config = dict(
    model='segmentation model',
    dataset='dashed paths with two dots that lie on the same path or on different ones',
    train_examples=147500,
    image_size=48,
    crop_scale_min=1,
    horizontal_flip=True,
    color_jitter=0.1,
    num_classes=4,
    encoder_arch='vit',
    encoder_norm='rmsnorm',
    encoder_norm_position='pre',
    encoder_activation='swiglu',
    encoder_mlp_ratio=4,
    encoder_head_dim=32,
    encoder_fused_qkv=False,
    encoder_bias='none',
    encoder_qk_norm=False,
    encoder_parallel_block=False,
    encoder_inner_norm=False,
    encoder_patch_size=[8, 8],
    encoder_conv_stem=False,
    encoder_layers=14,
    encoder_width=192,
    encoder_positions='learned',
    decoder_norm='batchnorm',
    decoder_activation='silu',
    decoder_widths=[32, 32, 64, 128],
    decoder_blocks_per_level=1,
    decoder_block='bottleneck',
    decoder_attention=False,
    decoder_upsampling='pixel_shuffle',
    label_smoothing=0.05,
    init='orthogonal',
    residual_init='zero_last',
    optimizer='muon',
    muon_scale='match_rms_adamw',
    lr=0.0074,
    momentum=0.95,
    nesterov=True,
    orthogonalizer='polar_express',
    adamw_lr_other_params=0.0017,
    steps=8600,
    batch_size=512,
    epochs=29.9,
    lr_schedule='wsd',
    decay_fraction=0.2,
    final_lr_fraction=0.01,
    warmup_steps=860,
    weight_decay=0.05,
    adamw_weight_decay_other_params=0.05,
)
Rows from block 7 of the encoder, named by matrix and row number. Rows with one number belong to one neuron. Each number is 500 + 25 x the weight over the matrix's rms, rounded and kept within 0 to 999. All counts start at 0. Numbers have three digits each.
# gate: MLP gate (encoder.blocks.7.mlp.gate.weight, 768x192), inputs 96-191
# fc1: MLP up (encoder.blocks.7.mlp.fc1.weight, 768x192), inputs 96-191
# fc2: MLP down (encoder.blocks.7.mlp.fc2.weight, 192x768, transposed), outputs 96-191
gate.242:474455507502462501491514508503495496491513532525482511493545510526530501515515484540512473494505470515501493520485525488527515509459491502486505509516485508497511483531485468489501480500491500498476502541498519488496521474488477475467504497539495466502509524500475530506499496510490541513
gate.243:523523531497493531546509551476501509496529491499558514460494520546503473503493489497573454526516486471497456525514482498494521481481526495554516452500529527506479501461530452536508533496512527549514508506553505555513459520509479515527482512490509524488499491471450452515449504501544486526
gate.244:561500467536498501527490533501475508470481465519518522458507518511504519505527499496488444496449493516524440513465463553502466531514518481478438512412521459483471467563482478495545498530536484551534481539508460513465524507531426504510459465562503540449551441526492490570495483459527452503
gate.245:518489510513476520484496502492481518493479543530508527505481500484506467517488481520498498524507491512486524495537498478500504478482506512491506508517510478486479460483527538504468514487524509506506451463514515508476498525476495507468521471528508479507520487489465499536536507539507490495
gate.246:510480471539480542539511494462577525517497503503501572531532564489548453495508482526523537534478511502494488510477476515523513491530554452524458432516483512553473531490498472569527501535483532487491512538504495498509498504421514505483500509468489527464408542435523451523533489548472508514
gate.247:502498500498502501502500501501500500501500501501502499500500496500501502501503502502502501499500499502498508498500501501499503501501499499499500502499499502497502497501498498502501501500500500501494502500501500503499500498501500499500500500500498504502498502499500501499497497505501501499
gate.248:475500465548474503483520470459480551491507507468507525482458503455449489465513536456502522485501462530496509446520474473479531502460481568504512481517504524550484489497522471495539509470555567540481536508514502508516479501524505526530502478482513469555452475498509533501479499537563484472
gate.249:439482518489525497521456438482525518480486506494515506462501552471481506502484469522500522486529521466464484521531491487536481445536494544523505530526476509496536493512495527515521506560507471489503515492497493518491481543493462516481519526473472508533500529490507464526519526472491510486
gate.250:463543501501445492519490539480514457497503536488526469468465551492462476501458461508475489497520474470494429482530529524564541487458470539531442529465556532494475508549502515475470518494481552497537539523591516477514527567510502590502529559479513519502503489524533437518498521499468457450
gate.251:505498494524481502468491516507538534453466529517478548515489504513503500499525482497473518455531502526507509507507521474470523503473502516480507517529471473523504495480464467491493511483503527540512518518514517494517552477484442516497458499525456509458558525527523506520510494563469480540
gate.252:535468481520464494463496510498492494466423531486505514482487519499562529444568522511463461461494531518549483519522499501507519469499525528498545501489461484528483525493482488573511513484517490503450481472480481521506508464473476550534507558466544480431484544466531488525512476507538551500
gate.253:504478501472507502499554511486508501502468449520506480528498476540512529468517500524539542496472525494534471478465476529513469526490484525466476496514520496467457497481531503520503571454495469571543486522515429532513494520520484508533523504517468518430541494439525537541476479503507468467
gate.254:521429492552495482502503517522439493528442495519517478434481529469518499511515534487510465448504478494467444477571478501486514555479472516475543479483471517473540494466500465560481513541475505486478537501552494475529516546474456516497468515498569482506553544525554485580521480480493471532
gate.255:472499464466486483513445532520494557453515498514555490483451477484497492527487518501568540483530508505516489525533572522494498508459523452467480455508486586586491531480526505546532535536471456520513498490495547566516542534521454481565486532440471489560483500505481484468538516499509455419
gate.256:500493498501496498503499503495500503503500499501502500496500501495499501501500500498503499496505507504501502497499506501499502494497505501500496501500507507499485507501498498501501502496499503501497509496500504500504498510506508501500511497501501497505490501505501495504497498499501497500
gate.257:543483500529519495487464500501499552537546479435488460481476508520505497518493507494503481467497521480474494490504454527481490492474472479484504532479483488504507510531479481475466500516471513510527532524534525476520534538498519493483492537494460486488567497487527509509490482520514433495
gate.258:501504499501500501505504498500500503499501498503499500497499499499500500500503500502500502503502495500498500496500500503499498497502503503499500503502497502499502498503501501496497502499502497501498504496500499500502497500500498501498502501499498502501503501500499501498502498499500503499
gate.259:485464504520488465525468496554477527479511476437482509459467474522539517542476497421478509513543447536435533442509517485488483519491539504513451544472514472447459486474514439486503552456482531491503504474471537490435503465457462568546514494543480470489438496489477477557536489514520514465
gate.260:530465546524467562523473506520531520532592483596422594491459482515517536546471475511562486492485521543588470447539545523505578524549506522486516469525588534456524506486496468559529581416484561567478474537500535524500502533479513507491528489512500453528445496493506464494455502531524520487
gate.262:502500502503499499495503502501501500497501501501500499502503502498501503496498503509502494500497503500500502502500501500497503500497505497496508500495503501500498499495500498499500497504501498497496499498499497498504500502498498498499497505503505495496499503503499503501501506503498501504
gate.263:499498500498497500500499499497499502500501500500500500501499502499502500498501498502501501499499499500500501500500498500500500502500501501498500500497498501500499499500498500500499501499500499502501499501503503500502500497498499500500501502500498501500498500498498502502502499502499501500
gate.264:535497484508499500561436481464549464504529542517495506514511575536448444528483510540497486437544451463471478544513485509517485530480478503543521509501452473514530541487502514498505409453504526466458469512490534518528481487455458534479508456528533510490537558502493485501495495494551511510
gate.265:510497527442486539508540475553505492486431469481492488509494532478466472491457507541522508479475502514521479491469536484572503549486464565465486477505502500543484467501467511515490521516534505466519552557477510508503532486500491506461492518545494486471508529475510449481461511486509550496
gate.266:491503518496499486489552525532512491519514503505519477480518538483501529488547528483524473518491464494504502524512504476480461471475526486501495500515486467494480511521478504505498520525499528528468490522535504498449501525462503515536478499522472485467492529470487441502534471471489496546
gate.267:508480509539475470470468514517503523489477499500512505493492528535502484510523477502515495504492490512496516445440506473493479502465507514481497521536493481516492479514496487499539519513520529460467453525484512526497500503463477493454497508459508501460568511513506527573466488492519494505
gate.268:499535511535509500441483481510492493483511498544492547504522493488486471527469524525510550492525517524506489459522487510498535517484507512478490514490507454536538514550523516478548498483439528489508492514494585449499486512520534474507512482511501477541509491442486492517512455507520521487
gate.269:503496521499512517483503480495460539510499507504528532524488467513513515469509504509516490498492492478522476508514503488470513502491511501506484499497509518491523483496524511510542491510500514508539497512486497495515482502495533487522488497480497531501518505523500521527527487514486494502
gate.270:506467507511488481494496519503486520529509477519514494477480533508512533497478484539457498502515493480513488489492526478490522538501512464544525505517501483494499497516510476477512493528537483537523498484516495471487503525479519491492508507531515495560490478477508482508491503507473504486
gate.271:488509498501495486493510551472472495515533470482511485517485515516517489513496467496476507509521543472476483450446513490477510452510491473516499540498554474468518503482478499531517483508512530527475515475516517482541490481485483481516512493478460497480489474481515491478523523483462456463
gate.272:465484463511519495541481515479523517543511508525475469501522511514493500515448506507480466479519546535505478454520552540508496503498451468498536478503485559538508508531482490466520506493549512537486458547499556558472522504502503499504475500455496508521535444505518472495500488521513513511
gate.274:523452521493496539489478466469508491495534504514504473529482447488537539497484521455487482488509551504452543507480499512489480481484525559509514496487491513542492449511466524507504510533521504537545545501487518465523525463518525494498497510507506507494499500527495518473506493476510498513
gate.275:546489525510494489505497522522547535490537531487516532475511529541498467530485514484494514529506474494533482475473504516516523491475533517479516546502467493465495500518522500455521506518485455527465549512457549513518510501498521474512514498524496467484510498484485513488504513495515499451
gate.276:509511502513495490507543500511423483536484541538526493492444519479522441489468512483502528500543506540470512428416496507449482511508482503485483504490487503507479479525516407546516494541506508485523467517481536511529449501460506538509528555494445530557501486482503525465475486502429474541
gate.277:464484452494536485458474515483529479490485503510544452478493562499558487475509469475468521557478516486505479515469478555478529486494565480478506523470481521529518477505494528491513518471501487446483497516511521530526514482482493480500472502457474495485474444504561514467490512530471467515
gate.278:505494488494499494492503487509500510498482498511488512490500505505528511491494497503501524495495519498522482507497486490486490517491481494492509488501514482476490524493511500505506485519486501510498511480488487508518508493502498484498499520515495504488485502485507497508488516496460505507
gate.279:504478492526524492481514489495492509490487482525510519525531489498456505513516499500516457532519487488485512491482517551525466501514509548495487523539532506499523513501489519541477511455514532495504500492452492501490469494504511476510505485463452500519507505481483511530523516509499529502
gate.280:488513547531493494545526504429564522411530471473528494523485515451492538460488466450547458516500552539489419504482531497495585572560543491505516540484487509562524531575531531500521513504480485568464487511517536565505544540518411511452554488535490481476456510519475570561481495512568577545
gate.281:498466504530526503477501513504517532544499512529484518485505505499518451515504508456553508489490517447526553512515521518507474545503538456515467493484453534482517513500541500516535521495516521490516535495489464492490552471500496509499478501495461528490521491519523483514440527514513489465
gate.282:520488479478474504523507519505482502535545438523519450437541493529505517504446528511519494587544498525500526485538483516448478510539534490480491510511555485465528519499526473543471470465483481503511535480444568508459512500486506502497494493496516492493488537469468476478513513524471507462
gate.283:502472487484495508554500478540470468497527509439501484495521486498502498519505470446494495508473527535516503502504471509496501470499467529486523512512498478488508512519515492477518514486508502493468510513517491523486523484529508467510477538521463525515492514526511459521468495497502459504
gate.284:462498472468443477540492579473542531540523474521464412532489494437560486502484497522506480474504514516497499455494512475503495486522464464450504515516510532510491520529470507494488505529474479491478549470549485515521483565476480501489491551522487527474502505463547492450530488510489452517
gate.285:531517492487564518456530492514453538484497565518471550500549495543555471547457492491449454531507523506412513464555524461537501484500554510507506504460526531539534506483506483537525509466530450474550491523483559449448540485526497510520520489499485499480478491505543489547476450502531536484
gate.286:533481482490545524582471553492464509476547542532537428445534501501489476511470458499503545486511466528477500533524506476522542483472442456489505438493522478480496457459438526545517478480448514500507450502498494479487533500498478482508442539465493499479486480459522524530455459498466481508
fc1.242:522485520515511515482504516529478473529505518517474513492496505531514482526539498507479468508530523489493512480526484504531506499474503529508500480485456480488507477510496526469486525483511477496516492499543517540487502490535474505452524482524482471517490505468520518518516517475443499502
fc1.243:461510489484505486508514527507502528493489460553529515452525501516475513488458519495501474532479480489502514505502463500484500543510503509477521473495463541532499555473515532557520539486496526538503537489530462508486549544537462495486486514475472562496523508478473531499521463493510479484
fc1.244:494460522488518525524571527478467520448489527469505501510503447521491501477459484463572562456556463492554453512528508482507503528566504477557498507561496516465482493454512521491474462538495456454525496467496489487436443469508444517470531471524531502514465543474487465440499480487498520544
fc1.245:514518525530480542492507503494481501491490505486532444473480490513482483511476501512484535481525490494524532533554499490527495496496497524472515482503494517511487493490499510507484467512550496498492491446463513518506511488466490499489516478545537508538492535484489518518507517506511490514
fc1.246:473452495420464518476501479468503476521495455531520544458504563570501465506502520470453431566497547521533508521521463462479484509544489473494525505551503521542511500509490515452503515500528496488528528523529490522564508556467478449447493535531543487489524472540510555516492444537518493549
fc1.247:499501502502498500495501500498499500499501500499497502500502505500500497499497498498496498502501501500503490503499501499502497499499500501500501499501500498503498504499502502497502499500499500500506498500499498499499500501498498500498500501500504495498503499502500499501502502495499498501
fc1.248:534497515501512529498534470529524574478459466520504451476509479419504492480491510521478520461481520475458488516550453490449496530485455579498509509544494480484415508549508468538465490488518500506530535455511495441493503533521540486542492505453493474465469425480500505513466485529558448455
fc1.249:496499495527478507469493495482448529495518506512517498480514487487483539502480463497559524518511466481550535496545510497464492441483509466526537500479547489506519483480486500476550492479494525506523479520451490509504502474531521468539494516486483509566499528496494463500532523499500455456
fc1.250:514531467480516530468497488494480522468461516527501542515552515502502473473563509488482534509518551507478492512515492505490507492527529532451543419571453536428538491464524565463567452534491483475483488475465513546514509494473516471510453464490446507486426549510445515523434480488564495462
fc1.251:515553532513507505479521504491481559453471548497523462517508514484443541527497465504501494505500540511519503508460449461472504441542543505502496490532549501529524491485498509505560507484491532517469483481480513525547508503494479489503459483531529489490536541585535470518465473555481501482
fc1.252:503495440545530473543480458502509507481451552541441489477476510513507536499574552480483520526479505544505569543464463595461469500593498513479540457511466489480470523532503550552520516445466504464497505458535480453430519537477556508493404526538512463539486485495470460507486479463559511498
fc1.253:492529533481500520505469461448473473515533489480453467511527465463454495528464535482463486515501509457558518489495516474502465539446543449511493506512499491539514469546452514457520521510500519477463548510499570487477445511520488521467521508500548523467543526519507516503486487476462527540
fc1.254:531491497483532527487520484493515527547541500438539517502509481479534513452482532549504543517527517493499486484526468454466531465495450541495550484529528511505540536550502537525499500514525489506463489474537490518462478485432492507445435445515524463498425498513508446509521514547511511526
fc1.255:487485535571489447475489536464531512455527471511527479541508509528452476520545500477461530479563493520506451488509569511503546491464512499473453507486475534522498484497504494541537474528486512548512490521546508520549545495521502516581532420491481534507487539542456471441467497502470513485
fc1.256:497499499506495499499500501499496494501499499502503497497494500493499493499506494500503495499501502503504504496502500501497496496499506508502499495499506503498487503495494490500499499502496501501496506497501506497499501503499506495503506500501504492500494497505497496501494501499501505505
fc1.257:513484478528451489495492506575481523516513484504498505479486499519503485499520484531526533451476505517469468496488492491547493534468537493483524564496492539531468546544481467475516486496482455492520539534512519498537509541550507467505493479506454478469508506515550512494464528476503501503
fc1.258:501499500499502498502498501500498499501500502499501501503498502501500500499497502498500500498498499502502502500499499499500499503502500499501500500499501500499500502499499500501500499501500499500500499501500500500497501501498500500502502500500500500502498500500499501499502503501500499499
fc1.259:447504478540444533466568480515477449515518564455542516455397517563492476505530504507513511485468487480507522516538487402556465529443463507486494469490486501507494545514526510587501463480518472556479465463518509494528528527493509524520537512470527469466535458519527562503504469503544460504
fc1.260:512541505591489487457435502485468481503514475469515525418520474464495503495552470421473466557538447510482509464518518474528535472504479484457500523580507478398467492516513501490569460498562526539456512552473549578552504573500482507579534466505573554516547564453474474536532438519508482552
fc1.262:502502503503498500502503498497500498497500501499502502502504498499500500499498499502500496501499500499500500501499497502497500501498502498508506499498497501498501501501499501497503499500499502501500501500497500499502501501501498497498495501503498497496501501501499500498499502499498502499
fc1.263:498503499502499499504505503501503495500501502500500499499500499501498496502496499495501499500503498501500498501502503500500500496500500501501499498500502497501502502497500500500505499500502501496500499495498497504497499501498498500503500499500503499497503497503504498498499503499499500499
fc1.264:506480465560501459484495543464467473491580467540514488484462514520509569540497499509522525448492467475487497503541456548476524491486544507485585546545490491433474518506533490486541485505466532506533502479459558474467513453464487513484516554465499474466518505468508469530543482452519469527
fc1.265:509531498465491570466522520538520421481461476488564509527456482513492497497503502490510515545492534552518487452499568492525525493487500514488482507549474487493462478461468477491491548458538543458487544495493496470465557504533515518511535491484476436477483475502505530487499488525483534486
fc1.266:490481531484481496513491518516499461494490481495507507470487490498485498543509487465523493510512498542489533501524541466514492444492486476507490475519513508481465530504515500486468468462538507497487514484500520485491465505470480467566513541484515460492515500516482497554524482500500533485
fc1.267:535451502514508487478528540499483470541525480522505505510485488537479509506503490468496472496499523475514494471503524546531525493493501484466565509533505518524499512544486506479480507547498493504456492518490494513502486488483505477477498485441469529525518518503448511502527514453513461528
fc1.268:503493481501476492491509520518509494544516518556476514471492530527531462476542520491517502475484467539534517502488533533493514492523458493525537530525512471515492504510508537525459519536546512488507507507507547525507455528500547480516511453441508503503482482477473512509483494497497479510
fc1.269:472524459527473518527487517509516500501496522466493503486494501498503504510504489496496502483501503522500537488494527505500512460514485508505522503509508513506494527500465494516468503525495459498507496501512502504519505505488524507490496480511511471490493541491490493527478519471499461496
fc1.270:470526510531484491489518489502516516481501511502485513494540513547500474509486519473515504538484548514516546504493495515516470486497517529483481538477530530529539480517516493497504517460509503479457508497493485519504508457519490498490500482516495485522517492523509551508486496469487550466
fc1.271:511504500543492520516511516493502486478473495510513502461518491510492518497518496478560492536505510515494520499490539551485495531485507502504514533488463536506475523514563506473540514475503491472528480520500534469465517507540542524508510503514517514510525503532483460490484493511530524499
fc1.272:462466500462446542465537495495488556415492511486509516462495495478496431565490520469475483491512482552524502530527442427501478501473515509484497529550451494567449491521523524504492523482509502510502458483510463490522494482480465462485511464516489515460484504489501460495489511527533506495
fc1.274:490494542528536489498546513494479525451474524529534505530535525492531515556490475511525516510500483496507490535487548538517483506480490487465498499481515540471501525475532507484499513474501484486462516517502484519525495505443511531529516492536511516459472512495507546529485500520495514476
fc1.275:525544523489531475496484473493533490508519523512509542514508563511471476526496547474514507531519525530536482503496499534537524483476542486458518512529480529481493508523513524505505516502448460465466537522501514512480541527497489497511520513547490470482518458490508503489485548495492488473
fc1.276:516486457527513513522547501499454453488461449503477533436451511523522473465544527452474504491485453465480478468504533521522498516511506483520499491483515528492548530526479472508518552517535543508494508474541544467513484474456510522522521461434474510551528494495534503469505481456440464500
fc1.277:517495435507485537555546445516501517490510512470445535475496460444488520500481470483453494532542467535516493438510481467536493533525501488521451475513491505492467473511485490510478525499520523479540491566496482514501466518475437496462470506535551497457545546516435553482493497474501516511
fc1.278:485505518499494500514505519494497485501523504479520487498503501497474494508492500489493485498514482501485518483509516522512513480506525508511502518498493517518521483498486508507497516480516505490502490525515496491480494500502509518509496487495501496518515506521501497498511492509526485492
fc1.279:522481487505462547453504492493528506463463439509493516526532515471493486467510447515544516499516495478509488514520538524500499475514489549446485487482545536533469478421489510483500509506506507489513480537500472498520511500500471467503486508495486511527500523477482465487502488468486520492
fc1.280:449537538476503508459461541472524491507481492487565473436488460458532554560568487489519524559453525448529514427532440528540577491479452496568484525555488441486519563426537522491506459470476531524487553514544520432515505545486459530504491542349532482494466507497534520467497459424523467532
fc1.281:522469481510511457471491466531493487505460490480538482471502529503446550548528463504497486479488522491509486532464504495504487509467482474510500545497496502468504541512526500512549497476480490509534510479507515486499475479526500506573489443498492510454525414518499450502518532481535524495
fc1.282:534502449506486540501465473492509518476536484523525496501537480538477498572444537537465490525544494508518521547487491521475530523507478491467510491489482499525476480529490473556497432473451529549514463493477561523515554503560478505478500503481542549504530539526510492486521487512494510415
fc1.283:536473491488518536481455504512510492516538492466524466517483541468506515462521483513473480488484488488506490516536480507519473522469489504488494486485510492511513463514504487488509458480464534536464485508505457511515514493523532489484471536481471486532487494491477490475494482542499515488
fc1.284:543462470482476461488519476516472466498459495524467446462461516472522485487507486431499489508489509462502527498485492524501473543513526472521449507496505510525492520482501476524466487519513497463489464503482456477524487548510435433545496486524464498485538523459450553484492462551527537523
fc1.285:423566479488474540482465466496541478508579434485511451558565511520542480539531546477486482522495504538478488520470486483507547498482479486484467514474562484467531437517501482507501547424489510576514473470481505485482472480444466488528497485474488530523492474471484516484493529529537464516
fc1.286:525542445484448500506500484568541489514535472456514492499453549490507496515447486428527571561467522520527466500463511496511567495442478442485460449504482494468533507504455467503545498589468530500492484486519448500474504465513509457536476469461518568549500476495550499503456510494471469439
fc2.242:487526470500528492509489542501490545548505443499523520517477507494501483484517502473487533540507495507494447503521496501515549500525515462479530500470464503502502491470494516502493478506483480462518523470494541488512486477545519475496526479512488526518510488501507476489491526454482490497
fc2.243:490494473479491476519518517476494524491525481512489505496493478501548506500431509516543478502511550486484556494473526502520507543508476480513536426535470497511503468484480453520486503445505537505511485511515523453552500475516479534498533476452459505517475503497478516564489521514518533511
fc2.244:532478479539443461463492445491466555564518507554506499487480494464507488454496458523472502443462456473475579536452516478490513564426491509523487473505397441532477486588456488485549464528503545501545512501485503537552539486492461493500523493465490521476479494467470522571521544492501447466
fc2.245:486540492526527502511508499531518537527492483481479522487518489488517504485467497489464524530537585515538490507472546532466501457518515510471532553483506471521518523496522523538449491502520538492504510510526501475532509499523513538506515516500505513523506490471477496499535517491507557510
fc2.246:552537465445500497526461514511516511499519509486479480485517505476499539536471497509487510526511488506490491482471576501435427448459521497512515460488511481507493510513478449502489505508506572478530530467582537476531515487513533514516519468459471504466482447480473482461511447489511585472
fc2.247:500503502501499499498499499497498499499501502497498502501501504500500499498497498500496500500499502498502498502498498499502495496500499498499500498502502498505498502502504504497499498502502499502505498500498497498499498500503499499501500499499502497499504498501499498500503504498498497503
fc2.248:507506530535476561523517494535482540506477558463541514509502546455520464501471468475486480516515534529480587546482487512486489502510510476532513547484476461480451537434498538461521480469469507480488508426401471459541471513550459477517464525571440504496471520541453457512511519461486475507
fc2.249:514480475491481511516542449523518502489479471513521486552499467442511513514456551503509453513485473484520481477507493526493488494525511536429498514500462463489505458485497499496514479479489526550504501472483508494513421488501483544511506472535526463486479481495494503491482530470519468468
fc2.250:550520428514507475512503484558483513525484564456493479421463463516505458530469511468492427507528454508504513477543442510531472506485535494433440485515506510508449515502550522432431511526524490457525528527443490508485516509501516580559524464535574498463531531480534456500535522509516469500
fc2.251:462528509516511462543554463527460472519482469497505471510509484536507525459486500500494525504499467531522467484474538536515509507515571486490497515503514522450444486484505525503472484542507464481501476545462447493506460497521560533548508502540535501494468471509494548506512478518520555433
fc2.252:489529512511504546507502529447485491467546524520429521533474479512491519502488531539548553529452483459486526537482410522510527506554528503497513458531525456493476498484526484542459485447502435467461542461533514433506476510547551468493517502522535484520505450489500495441507491497497495488
fc2.253:501515494575477534580507469481526501475451465551517525547530538497510550501533485477509490503552524509509521516535486504532539464511502511451547512513510533517514491528516495545499530498478485512541474476452499492529452473438567479503469500499532519502459541510511501465520503540580507493
fc2.254:458522507474518486513504471501512464524501546464551540486455532507519531544542546506537493449434507493474480407491476531491516566512466471503544489512508527468525516483512488544518492482505420525492486554544477478494476525500508517500501528543471574503508513530500479543407516514463514486
fc2.255:497511540577506535513483487470513494498518493452521488529463494510495529500489535517514551478518546496459416528509440527491485507529511478557425547528488499445469470495533505427493485524532483503522489493458512474513499528449451488488484497503473463515506532486522487489505513496530526511
fc2.256:493502505505496504513502501503502500505497500502501508506500494493503492499498499501505504498498495494494499496504491506496494503506497503507503497503495499502490498498496493502500492510501500500503499502496499494501498496501503493506490505501499494493502493501501498500497501502502501501
fc2.257:481493482503510491482540512492508514507482476507505479554459492487521483471495522510517512489498531516496498514478466535494467499516492540513460518447562514448484454550504476434414510533469475494526494543467466479524448482453460472526510517511475498540578504461504508504446448499509505535
fc2.258:503505500499501500503504499502501503500498501501499499499499502501501498498501502501501501504502498501498503498499499501501498500502501503501501502500497502498500497504500498497499500501502497496499504496501499501498500501497499503499503500498499501499501502499498500498502498499499503497
fc2.259:541417482514473569433512531485448441497484494536567489520553516500487479478575484519513408503533499480555486513528479484475552479488490518467477434499456443507443495539497550421614489519514424503524462518499518535475517497557522455487507473492512541492534500528523474465547517482555502488
fc2.260:493468479501516461533448508476498457488476538458460526498543468498489476474480496471496446474495489537487534489459512546545529481473528466502474487470471497508556496462518478518480472487542525491482474489531483504464475498511513554481532482498487510511503479528538505518477520495495547509
fc2.262:496500498501500504503499500500500499498497501501502498498496498497502499501502500496496505498505500502499497501497496503504496499499499502507498501503498499502499500502499502501497499497502502501506501497500499502499498502500504500501500498498493505496504495499501498498499496497505498498
fc2.263:500503502500503502500503501502501495498497501499502502496502500503500498501496500497500501502503501500501502500502504501502499499502498497502499498502502497501502500502501502499502497502501502494500500497499496503497498502500501498502497496499504499498505498499504497496499500499502498500
fc2.264:496517465517500427530461482452526520496520516529503508481460508518477508441533539465505530448528507432509523532553498543544510443462469559523499522482562509523504557521538459506486453422477540517511554529537509450496419469555517523491474576526484551496471494471524460488471526505454519501
fc2.265:487535526536532437560492505483528553526511505482523477545503573456529551475539487494489502449493552429459491523515471514516479497487446512454523496460505497497517497546541504542503467423529487526507511522520502519465528565447489486511504488504468557516514501538507517412485602471498493507
fc2.266:507486498450519473518496460511520454508511485460561504480555473515466525487518531473484468507504468526494495502494512498507490499522446491442473492472505546479499502512526512527539511504481475474488484466524498533486553500483438495528544510494526517531524529488506475518469479524497509486
fc2.267:470507516489483525466520515536477486488473515505526466503517473489497438538537468559471542541487481514522513517471517464546502518511493487474483489477515456535451479509471478566453530465476436491471489514510519516535510495490471513502528489546523480477465544513556518498512490549474496471
fc2.268:476546528491495452520531500492513503493458513533563480486482485489502559516549495543534519449544529475512528529474494447507539494534503508513508470477470518497500487471500478495433528479493491531553447517483504529541492491514584498484502492505512533538490488521514506520487466502493534471
fc2.269:527461511479493509498486518505525486494499512503526541493490500502502498513524501491498521480527493521509521510480507494526504510530506474506482513491475476483511468530479515517505541526516485482534465489512539508528507481469476503500527508506493486483476526482455504492512485444524512505
fc2.270:511507493535491478459523514505513525515506491476469519481534524549500520485520534485563520472568518463526543503489508502524546480471501484490506492474525501528494509481480472494501481507511533445472473519475507507498494462472473492513466543496481512481519507514487545496484501497496468496
fc2.271:489496532490498473529518457478478461485511493486507497505507481445511494478483529472472588483512536502496482567545567471528490541466477524513491447486479473446528534503550481486514559495524430488540482460494470474453504526491485521521529472501521471435501516510509492506492484525513465507
fc2.272:508545487508541489512478515486497547518505478516490481489496480475528509498488530524532469480501554490481484470568486501492440471488510473548484535458489540498513513475464499474477473538532494478500522557430498505516506562494477547489461497544486442515521476549538549519515519521491468508
fc2.274:452520460507493494489499516475484477447519498481515481484497508537497511477510464498518480515511445502492529463448499511539502472501508458514525453463489517524482499550495448485451501509490485486503466505535546489478510498491468502476499518453513501522522526507489531513477477507514498511
fc2.275:509499508507532532456519522482522529478484501516461507479521525516539577468537539495501464480461484499491489517473494478534468507548500470484537484498489501518478463530480458478491512528502476450512480493518495537512462525511463545485473492561471476485485497508500526509500506533485476462
fc2.276:509493461465505516519537481501482516516490465506525496502481501492502484504567498516492467470483509514490527527484544513503515474439539501486482509486506515515531481511476507507504506475504518506498481532504518542565475516558496508523464486481531506506506511515482460531520457473500546487
fc2.277:475497448496542456536491478480482486477507478541523529511476508549482522488467475497470516566487533505574489527447525495505482476529543464476483448526542482518496533518573546504516529503505498522493485462511501488509504473469464474490530544429439506498473527509475483481456432461471564481
fc2.278:515521511524505496489523505516497501505492494507507489509485489510507465497473501477513483493496514514478486510506493509505483501522496508488486488504524499500505498491528502501503493515501508515503486480507484487526511519485506492525461476508513504524509509522481521496493485513512504495
fc2.279:522486503487453487515481586485490510514504526545509463509458514515478483512552515503502511477500478472492495509532492536476522494470508493526504532476482534489482480516503495505472483532503474535496490524523516513473476527530509478519504520510497511499530501476537479490506520484538509504
fc2.280:495535495477490526518504548486471517539526457479511475523527478522488495459550484443512462520497479482441474449471484507464448549491530523567527528427426545469558516514495515529492487448475581524471521494552512538513513536481526508481512509495555467484502490450522503459563519468470519536
fc2.281:529500527483565504511525465540505495471496493464507481512501517493486502484516472476496457478490478487489551481464514499554512514510493478502481510511477532467433535482498493499489552495488475502511518486516497516470500536540497478542474499486496521489519500487525538506470511484467517476
fc2.282:519473473536510567497495502515509431510501453433524554510489519556492461504541450488504510521499527472512508517507529546525516506474458542504536533491523490514555493503480474482566509470533502481514540515501461517475497458525484413529471523493515481538494442553485515545516503506579490563
fc2.283:541498521506502505500468459546526505514500505556531502487503478535498500504517455502456480484493484508476508483462493474514507471527486529466528458502498498485483491474496493486511486509529537515482480525518467512481509504484466483501533507481494542543477482496489517480468493508512505500
fc2.284:513481505496464500499454505506484471542554523507480547464494483531492461485480511501526472484507473453485517487458480561444516511484484486498524516528475526458498564525527523495512490541441481562471498602528474514526547521472488508456557486521547493516548552536490484566512509486505483504
fc2.285:462561490541492512444515528486502465537458472555510531524495513482491513497548496446500518554506490457548508488553499474506439545491501539514513549498514502534501501530468506496471484486475566506531504458446510498524503501528501498524494508482467551531473459463451466505488511454533509515
fc2.286:466519487524487415508494548539462468488526556503491532516483547502482454492516446494477462505519521480485472510457560551441474526466516510508513488488499520512502483503489533531509511509485499487391521501490494505523512505486575441458530551495469492490490477481511529481543503497515563495